{
  "depths": [3, 6, 3],
  "num_labels": 16,
  "init": "trunc_normal_002",
  "epochs": 141.2,
  "lr_schedule": "wsd_sqrt",
  "warmup_steps": 4000,
  "weight_decay": 0.01
}
Rows from block 6, named by matrix and row number. Each number is 128 + 24 x the weight over its row's rms, rounded and kept within 0 to 255. All counts start at 0. Numbers have three digits each. After the name is the row's rms in percent of the matrix's.
# conv: 3x3 conv (model.blocks.6.conv.weight, 112x112x3x3), inputs 8-15, a 3x3 kernel for each
conv.19 100:153154134113107089075101112163142152101099100137124111130138129148136127158142145157147143124146136124124120129150143104121129134132129136131124102119122123123113159164161120119109135129112100136149139141139145141123
conv.20 099:126143148118128119086123125116114123141119127113109122098102109141120102168156121132144174086113114138144144103094092073090100053098109071102115111114115094102105091083091100136148108133138140132154147159138095117103
conv.21 101:117119165137117149148128111088109117132138127162175172110134151120148157100087068086116127102083075102098104099104137082105114114109134106109097097106136147147150129142148124156147120138112119106125132123118136127145
conv.22 101:065058083110122150159138143115122119118111121094094117119105103106090091114077065094078090146132129116129123102110111132158166153139134155135128143134139144138125116113124122141153114131144100114103140145141129133141
conv.23 102:126127120115128102128125105097100098132129135141132135084096135149130124141145122119136138145129115163137125112104115085087087136114128098110128136121126103121116105116124123116115117104092169156170154150153104129149
conv.24 099:138151168080104108159143127133120125124127128123107089104108110099121131133155179125132134150155163136147155102077082121112111133119126160164148181169139179168163066069064107105092073099115148136135134145129098104123
conv.25 100:127106115181149151138110129071097104114116125106114098132131154137129132139130127132123124135145146135160148151146126100077067133125118141127110128126128147137145138135134081085093142158131136142143153143121109118139
conv.26 098:145128148120108112139104095112133134109143163130129143143159158139143138139109121151166166153141112142144121143120126141118099110127143089110117099123131113138138097095103139148126120149150146104110123117132145158157
conv.27 100:155140137118096104147139121095115141150166148168153151123108081079101132101137151089082068101104098109128120125119135103123142129116123142127110122134150143140134140147147164171150141125132180125100134132151101124109
conv.28 102:095117133166153150140130127116100095124118109133144157130122138153135138084089069156179196113111104107122124150143130145137138074086096118112107142145149141143148104094113173163164161160154135114125137118094126120117
conv.29 103:106138121152120103155159171104092081084088095112104094140136154138132148127136138136131116132137134140149136134103096105108134126104121137130121127113103159150122124119119066076095144134121147166169154152139113107112
conv.30 101:150138121165153105144112060098097146139119120128132123116104076143141128123135139130146150096102132143151128121126109141131141106133123149118117119113147142142136118105083145114109154136125174137138150134093149113109
conv.31 100:144130136143113100126084076116130145131129143142150150130116115142131126156142141131137149116143146135144143124103096099080102103103125132122109098083063139142150066046044060073076111092100117119153135097092128084069
conv.32 098:146122091161167152093095089105107113098106136128162181149134124086095108148129130127157156113142159104104093118148166070085126140151140115144144106115110137127113146132121112115145111093095118111090101141149129151151
conv.33 100:113142117086127135112104118156125112115114121113122124117129129110101100158115097116120142075082118068099097130146168123101114136135140130141144120124116138113077130109066139127115157153149138163140130132142162103109
conv.34 101:137130113090103109092078087130127137138143143161146152125119128120104127130128144139131143125131138117124148079073095117111115158127127110112137137107092151121119130134138142141136127138142139134141125133133137110132
conv.35 102:128124135113108121114108122114100119108110110118127128095104111116130120113126117151136119100103114142146137138129123134134134135119107140149146133124137177150141093077110085079118153131134101136145145140140115107110
conv.36 097:127120108164116078121119119121103077144119081139108117136144157127144139095108117174162142160161172144154171096100083102107115112122143141135131110109103106117131136132118121116135072112157115102054142155129161156091
conv.37 101:132139141136142162111114089119122107124137141138143140117107103110097099132114118109114120139138142124129125141153157122137166182169171115134143152152148080098118150155148117118117115107101110121102171175178162149150
conv.38 097:154145103167167119162131096137144133099132156078087110112145143099125072120110094128118118108127139111109137153162138127142172113115114089095127140142165150146126134122130119120145121129123131132085101142135118147154
conv.39 102:129147150106100100087101097077111127167175174172158156149148145106096086149143114113128118126142140170156122073067090113125125139137140110123122093107105070085092123125128116124144115129117108116085113115120124132149
conv.40 101:135108142099116111126120114142162175087101123077097098122086085127132143116124139125131148123118111114113126129149153155142146118128140069074076077047033065067083146146104161165153109129133117105127114125136172158164
conv.41 100:137158164131118134124148149119119133128117106132128098165161146108115115157151109123116126053058073100084092089079105093105113120123135124122113152155147165160148169147134131116096126144133118108114107103101189187187
conv.42 100:136164162136139129100105115150141132125118126143164158106096109126118106131140126126141139139132127108118113104134139100133133124109090144153154120126134074096102130148141111097097073083120106114078149173165151158175
conv.43 099:159154148155126134107094104083092091141145151078083085097085110090092090099105134114111101118111090131129119148152143135136129148139142111123123147150168131115112133136129119096110083084079174168143125144156142120154
conv.44 099:153152140099165135138162125122126127120095108124134140139159126108125123096118117145142125104100094142145133148167151127128133138137113138127132139138136082088109139160132138135131135123097131144165105181175129185158
conv.45 101:136149149160133128096074078081093101112138122128151151066055084153117095128104079154157153168165166191197165102110104129139145138152143155135123107089094139099095145150154139138147080092098077108119125133153126122123
conv.46 098:104128135133149126142178157167150136141113104127133147113115127106126134090117130126122113126133140123121123132117102126143143113120110130126133131128124114098106048066060160133128139116092128131129136125097142117116
conv.47 098:142152161109123109146144128155153159105106115092096106152151151118127139075084113143142150150147138121116112136163158139146142121132127140154159146140132138136139170171163144134133142124116088118121108129098142160153
conv.48 102:101093099137142135147155149120126130129135140131117100134128109114121116115118111116122110135147138154149148156155124138147145146150139046057056057054025069081066157153143144150149122128121140152162114141147133124133
conv.49 101:113106089113111083130133059091055019131138127086108096098142155126146147151130117104104090130139135179169155136132146121122104162151135150148140080081092111124119130150158118136119092107085116118123074107122141154128
conv.50 099:076085102151155150095115119124133142123107105134147163141121113079086109126123132117112109116137137126131128085126142109108104168168180126108089084108111118106099111124116162166150155143125136105125097108106067066072
conv.51 098:112132120143127102153158131168151136146127085126124124090078093128154163146154165135117101140131113125148162132128113124093059084076078159148138125126115137123119079077102114114099119123138117138123105135122054110102
conv.52 098:125124117091097106122100111118134152126143148140143131153136122172130109160136104124136140158150151127119134118121106085101096099096114121134137104103114108124149131149153166170144130126128170148126121130113131137137
conv.53 101:139121135152139133144146142149155159115124116179177171136105102144146151118106127104126124068090096121099068167153151142157157137143148121137145074074106083066083146156169125107093129158169109170173132157149136148132
conv.54 100:152119099149144136130141124111099093089119126130126132140086094106103129116116116071088107079086095139127145177166153130150149115105093119149181129126124115116113099133132168154137129114101113162181105139168085105101
conv.55 102:125099106079080091115110133124141141121125116105140135130143136130123106137103079112110114102107122140149137139117092102112146081087102124118137088104111123110100146157138115144129094123139116121120153139100150146157
conv.56 101:092086113139158182067096131121121129083111111129137145128119138101128143109124137134111090109108118101105120152160165156161165128127136113115115148146145143155157127125113130133135146138118163154151126126114112132144
conv.57 100:147148147128139153089100142135142142149153168103088091129134129149122098170158134087081104117123125181177148150137121102095098118124125083085124101110121133152165131113100093087102111111095131139105165164171161122114
conv.58 100:109114114155126113112125162139152145086117151134149152154143141083098091129148158140125124139130134098115123121115109123120118116128152116121120135145142098122124156154140143136129113133136168153134134121101150137129
conv.59 098:168157149099087077112108136137152151142140132148153138098109103166158147133121117104107112125120128128121109098139143136113101134144124141139138166177181144154162132125124130116109122109123161151136133122097111126119
conv.60 100:115110102096080047093122100070069093109119127123141159134104088162151128139153164108125120116131145146149154097137141114082082133140168131121110134146147144138140091106091121151161175171166144110090132124122116113128
conv.61 102:151146141119121133132127130140134135135145149155152151144117096118090086168175194147164160128120113105106087118152157087113110101146163088100128126127139137140142137147149140130108126113116151147132184170173163155176
conv.62 098:140161180101144148111098090082085091123111110148152155117093089118125132159161155106127118072111110121137136124106085106101096139132132097089070139150125110095095149127095088083093134142137122122117108135096125114090
conv.63 100:115154135124125129121123103127120137142162170105131141150123093090096103102114116123129129121119145109117141104117142109118128161155168102116120121114095125128137167173138150161132139143135140140120165158136141136142
conv.64 099:136152150123120131132116095116109108105119126093107118092102086122111128131137126139144150137136136097092088137126142134135124088112123110120133096104095143134127176169176102094094101114132095039073136154171141145138
conv.65 102:166142108098131185119137135103099080136141127139163133140106095137140098126120105141133143129139152064097102116109088108103115103105088120125126134131112151146136110110095159140126108108109169133113152155138145102134
conv.66 100:116103097084116095138133128115119115126130120150152137174144124120115129086079074086102111103106101141123131072095120098108109169151140118136137105115114080093090125139139138130128155154142114103107136141157122159150
conv.67 100:177170155117138127127128104125144163131086079095123148104118141086115146056084088111101095096112108144123109122111108068097117115105104128133128123122117096119133124116111106124121124118133131131146159138107121107091
conv.68 100:079108134174153141143136144102094108104110118130142139115122111119125107139138152032029033056055039129127104123124119091089088105129134096110128088101104124125123133135154145128133168167166123125145146183179130146171
conv.69 100:130120112108112114121160164115127148154144123134152154075077074101111094151140118112091085087087102149127112120135126126119100117125120096087077086087094099118097123125132171149106174185154153119100152149148137147106
conv.70 096:124090095135123129117129149107135153119111104103128123103097099135127119134149128124124121127139130105102120117120116143155162141142125096092080127115104125123126156139127084096131121117141124094090118133143117107153
conv.71 099:132107087112095123110093083131135137151159150110117118108106125115123132110107097142131123158147128155126112122132156128144145168157151144152147093093097141134126128115127152146137141139142073082141136124148109091110
conv.72 097:095112109154117106148106067144135143083113113123123099118104114147112096105111135150157145142126102139138131118105098146147116135129117124118122143147143133134134080089118130108091134155143111142141091105109099112133
conv.73 100:165142112138142114122118109116118107156147158131133133126145126104110123143130136155135130129105111131134161097116142108106123159152153127118099094095085122128132123111103164154147137143160133144141155185160115152131
conv.74 103:132142154124098118159144131154136137124142154137124119100088077107117108089111133144134124129117126171157133105113128129155161120128136121149155152137113132135136129126148149138139110102115149124137173148134139151161
conv.75 099:142131134080114154092125167140118122101116127134162179130108100106092107133110117077082096163152142123129142110086081175150138139131115137129146137115101147124117125122136162138121116118140100095116140123137098092139
conv.76 101:115112137094111120125154184101111113136126126119111116145145139157151134130130118146138145117112112082055037122125133033064070107078080124122110124121118112114115129146159120152150127134126084086071107139146155159165
conv.77 101:133150158115139119102156163164136083174160124161153138138142141103125128122109098146157115138142139116109112112085120156141116173138104119144149107121124124137137093114118151139160162158146106102100112112130096087114
conv.78 099:108114123124089061112112108166170163148157139118132143130136145104126131159169171152160165119129133075103129111111113104106097101126123158155136125140141089119131153162146125127108133115109137102106121140139144134127
conv.79 102:101129125143161141153168132150137128106106099090112137130129127136123129077100090141143156174137122115107111155148148113119099126120098146148137121149154147134130152142147117134138167148147088110100129153147140186181
conv.80 101:130157155145123096118122127135124122108122135134123106116106094131120114132131132113116124111105094089113119118139154122146148139124124135141144128126119157147155155149163126124130142143150142125105157144136116106096
conv.81 101:164126086111143141130125100111140142126148137126161166133143118095125119165159125091123147141140129114137144087068093184168132140161144117112124095097110109129154098121121109125120131120124142135121136134134168155148
conv.82 101:103119117063094121115108122106107090117119115112112107114112099145153144116125133098095112103133130118158165091086138127132114130126113120119107137142131093095109150166136129121101137147146145130090140144136098089106
conv.83 100:102095092149102109115144164121130132143142154142152158135106101113104128160162185127141140141136132156150144192169152114130137111115094132148164147136134144136128134131145088085111124136140143140148147105120090100159
conv.84 099:099121134167148121133132137135116107088102118106121133159129131135131134113123125147139113128108086082087080123119094137144130109085092122109092100112117090089097157139128140155165110141152124112109117104078154123121
conv.85 099:077075057079112110092120133166171156140140140088092093084099119153175163163178178123117113093099090142142132160152133116130140154149135133145160123135139134140145106084048063067063097123122132092059133084065151164186
conv.86 099:099132126088103100104122125083120136084128134152163145166152138158156157127128119131134129134125126146136131130144153119155143119123104143158143129143139094114135127120088085070051135128121147147153153145114154138153
conv.87 099:136143136103133142126130140118123125145106091125082057113115114158121103130129135137131133134109084113103086100099099154158146158166181139137145126133144145143146121145171113109118097100109152130133166171158136146116
conv.88 102:159148160137130147127123104140142144110117105135144138094096094101130152086096113157177162156161144142162165162160155166158143135140134151145147105115135082095100130112099118110099115107107155177189113142133107100097
conv.89 102:137155151115132153127139141138119117116127138134129114125100118133105115156141120104083101125111112112122119146138129134130128127113110108108100112126136130109108105139142134136147149120117150147149094098114133108142
conv.90 098:113107108110109124121121127140146166131130148041070121135122117130117106116142149134130122126138145100112129138145147144116103176153158127122126162146144127124126126117109144136145125137150140128116155154165139140135
conv.91 103:118131124137135127132097077118121127118126121096119125117121126132104111093095117165161162112112102134124110148142173125138132137141140162156155156157160192195184137140149138128119135128132129110112148117085184164141
conv.92 100:138142132143151152137134120142139140154152150141127110122128135174165141122125129140123129151140154132138141151127123138141140081074091133129115172160141163150150132145149095123140097078084148139128126140137129139136
conv.93 101:132126124156150122137090100078106110144134130131134137119118116107115114132126124113104087122121117172165149166172165114118140126146175116089084112111114103116110145111095111122126128125112154103108156150128124105104
conv.94 100:088113147128125160144147160112132153109092115097107105115099095121113114189190172077082089099092108122118126160116098114107089119111112132137143133110095116123135122108119119119105140148162110092137116116161130128147
conv.95 102:138154146148124145098100098102109103135155129121134093136121105148128130146140141143146140132130128107118139126115110100133138099125121101112115126142146108119127174163158162160154093082087184158142157152127131126131
conv.96 100:125141134123117103117140149126127116119142167156157145155151144166160165147136116137147138113143160120119120125127123095106124092107145139154165151142121181148116163146142107089105120144138123141120123130143099114117
conv.97 105:127122122126140161132131142119110093096118104131150146120116100089101082101098082117119108135127105139149132126136132105114128129141150149133129171164150151144136121118132118110131169179167139150148120115127155144126
conv.98 101:147121115144127114162143116067096104094103096135142151126119130114126132135116101099114111088099109146143143105116134100128180148116113159148133124102100149149153115141151106119141155148144158150151108100133121124147
conv.99 101:090121131128151129096130146138124134165148140116120108159128108147157146155164155117123140104132140110114122137127084116124127143135124139158165139119108114111129131158116136133134120114107166138135163143098161156155
conv.100 101:138116099117121112145143122106102109133142136044064115144143129092123155093107131095090071137130139162135146148158143127146122147140116131125130147134125101091087125096125100098086132146139128142133087082067104126088
conv.101 098:098090103103108139105146184108102078094105134117120121144124112115113124121118112110123126121127128108126140119112108148145149131148155135132132114118111109107099145144136143135124140139129140151142128107111096117147
conv.102 099:095087108089096119093148159114124106161177139138126113109132140071083102092105098138144115123149148116112115129140120118138132113116107164189184124137130137147153151160139136137146071079130115135159158136134141142161